Rows from block 4 of the image encoder of a small image captioner, named by matrix and row number. Each number is 128 + 32 x the weight over its row's rms, rounded and kept within 0 to 255. All counts start at 0. Numbers have three digits each. After the name is the row's rms in percent of the matrix's.
After each channel's rows are labels from the 100 images, of 14848, where the channel reaches its highest value: "colour at peak" is the nearest of a few named colours to the mean colour under the peak. Only what is clearly more common there than usual is listed. The data: rendered scenes of toy objects such as cars, trees, mugs and chairs. In brackets: how many of the 100.
# conv1: bottleneck pointwise conv (encoder.blocks.4.conv1.weight, 64x128x1x1), inputs 64-127

conv1.16 096:142149077106136094092080138119170081131062104069217140108065158107116106171102126124120139127189129142133211081095144140118171126112125137151187169144097138123176084093078137078122083113153118
colour at peak: brown (61)

conv1.36 093:103169136147078107122121160160137095143093136147130112109069154103086144092109207059142137104127075162167112156115097128154059113158103162132148109129149179035153165124093125048159182178089176
colour at peak: blue (33)

conv1.5 099:040102138143124109111094141117107140143121124114108134086070105105107143144150162091111164105136096060087147180143160137104178110109085168138165223105169150138053158190083090216076149074173139
colour at peak: black (32)

conv1.34 109:140165103093078084081152087104103126127113145118173076207106159109106093102138214125171102083106175127142195090169136055108181132113096123092105086128066150120073178063056168064129135090133092
colour at peak: pink (33); white (26)

conv1.11 098:126115122147139106130153171140090163146122142128146141120091105192137089115190120156088085066066120109143096162102096148131066130140137086117148106156059090142149072182091125158066173115129113
colour at peak: brown (66)

conv1.14 098:103142121078114068142044153136127132122043124130074079100131154132158220164180078155195135089129095112150126197080142129139080169115085084100154072140138127128170100176068120049166198187126120
colour at peak: black (63)

conv1.33 110:160155178094098139113134119119132123086056116101126172091174139170132042108177092187155150064107147076128081222122134116108144107177082154180120135132144096111204095112148143048150159074077131
colour at peak: blue (49); green (28)

conv1.53 097:135093177185105120160157176102122130139110109156153138077148067130116156205160118069168159132185084072078061092139109118105098100091076116126134087096082158136137097041106130044109109175147134
colour at peak: blue (39); green (30)

conv1.2 097:105095162121098136159095123105121134125121096136136158064194149132115121149152089083093099107124114129108209062137101078120125169187125167161158097166110106107177123098240145094148125120076143
colour at peak: green (89)

conv1.0 087:125143111149137056070155205124112126116111089113103126165084143134190118139154109109082080092156119127127130182055144120197185121073106123102124102086159048105100103139068104144063167108131095
colour at peak: black (57)

conv1.18 090:103188126123150100125134081115114143075137088133110152135118113085169102095172116063197188085117077167148132130137144144142218137119079028194065139065077148116107081088029173123133099128143033
colour at peak: brown (50)

conv1.51 119:076138095144135109120126105154074095153098141096139134203124160230150137086093145107081131089064140099122116082148157025135123188108161136102107153168160087143109153087078084055081193135128102
colour at peak: pink (38)

conv1.26 104:097065171151121148118084171133161117127153128134151179099114114135200115109149132120110171194114028058082098113037140132162138142076190113154091124089150135156207219202132133093127117170125172
colour at peak: black (51)

conv1.29 096:069103175119124175142110120150140107110062109159132147109184187087096102183161081104104118135156184160182043064116103145102074148109157089111116115141103132136160079074097152087099154172098079
colour at peak: green (64)

conv1.40 097:122179147169151067171092115107098167127090103127161112182181164143087114068107102091141100140146144121102104118177076104157165097163230131069109103095091195197092131122173109140068121137110166
colour at peak: brown (49)

conv1.62 099:085197074125108122099143216119142102120059128124098138156220147164104156086139124132085151075126141173036076142148081175095099132104217101148126114081110108133119127114143128114169165080068144
colour at peak: green (29)

conv1.3 098:084179052162115137127098071077110138095134122129165123126146102116118149189148146140077103092128177128118139161112101080159142086157133221103163037134152135113102217104117107140047153084176152
colour at peak: green (38)

conv1.41 095:166120164095141124127159106142138137095106105075149079135122119139100083094084144067076155086131166076128086108078064067138102030057162119158169171118111094144171213211084117144187121154170102
colour at peak: black (50)

conv1.24 101:133150145130120134084151147082146138120152116097082075121117179102154168098129144150035148103130202079126070087125060092132092129073113067130191084145108131099137163183183112146138151117191232
colour at peak: black (54)

conv1.15 093:101108123121101077110114110142190115121122140154140102162144147162143199059165121073161149126108143111158124124132128148151116102148107110092179114124145117104106123150109104121024221122179128
colour at peak: green (26)

conv1.17 111:140147237141117147104096117142157132112124153122165173085076140134138094149124144118116127098104095157123048107085121134206154130085120174036133144093154115226157100065098132205082175135154117
colour at peak: red (33)

conv1.4 103:136142136178167097110097072147111141127116156119170114139138174129094072061120128086144122080111188117120126097115121101175114107137115118149171150214153079151121157141078154044100122178098140
colour at peak: orange (31)

conv1.52 105:097125149167151108184151105168152171102134132155133165138147127111089156114187107108106107154109079143184221113156174122150022138077089198089072093144131131127110105190174104130080134186142122
colour at peak: red (38)

conv1.47 096:041141122157142112221101104151132176131091118150157105062110196131139113111119121072083152134087160075135113114184130134159092130097109079108190122107087062114094114177110109079139121112126164
colour at peak: blue (35)

conv1.31 101:156075144114164132122133091133131085075105117101144125120143168146120118139170099075143095183138079096106004087103188146141079151186158110157104144124146106129133147130073111121138167181154078
colour at peak: blue (53)

conv1.55 095:135181113124139126069140080093140126110118190106121082164160118100085125068107110176218103101105113146190162129157194171107164192082228092147096141091083096095120133128093068098066101103064077
colour at peak: white (39)

conv1.22 110:116122132141100150086135098100139070157113084151103136202140126112148113196120134087159142151154110153098106080111126102136145242133112082201067078159069082141137097106146151166106168162101105
colour at peak: green (34)

conv1.57 086:087152131162087110150063152138109148179112154148074172104214095088176080210192117118083177153121092142178114072153149098118138109118113101118078121045108057117104125135214106157127091086085115
colour at peak: green (87)

conv1.27 096:120092063110101105102146138096094105177093074171163093117115103168102131148130143125058215138099110140126075110144134117182115099085100039140141123063190152203122137036091135063084116100144162
colour at peak: yellow (62)

conv1.39 097:120159143105139118162124161095143133146142150169148106111150090104067127120135133090089148096100149208161127112143082129076084044138125109065148156112160126114150160145083136099154128086085133
colour at peak: blue (83)

conv1.43 100:109190095104125120151128122109181179087103124125125137097204096124062117105114139120116096103215240165105084064083113095160108100137121091142119087106104122107124183055161106099098184121146167
colour at peak: green (83)

conv1.13 097:125180135142138123160076112134150152120123075154159139085135096197083133090175119091096102114061082166141114133123143083107084175116069112068188085166201120124153180107057112028110141102081108
colour at peak: white (55)

conv1.45 100:177095180178181184132162151130135133172082120133114056096129126095100125131198160088119132102096081087151102154128110089096102165122153170161141039145165128152166166143099134086038176075087173
colour at peak: green (46)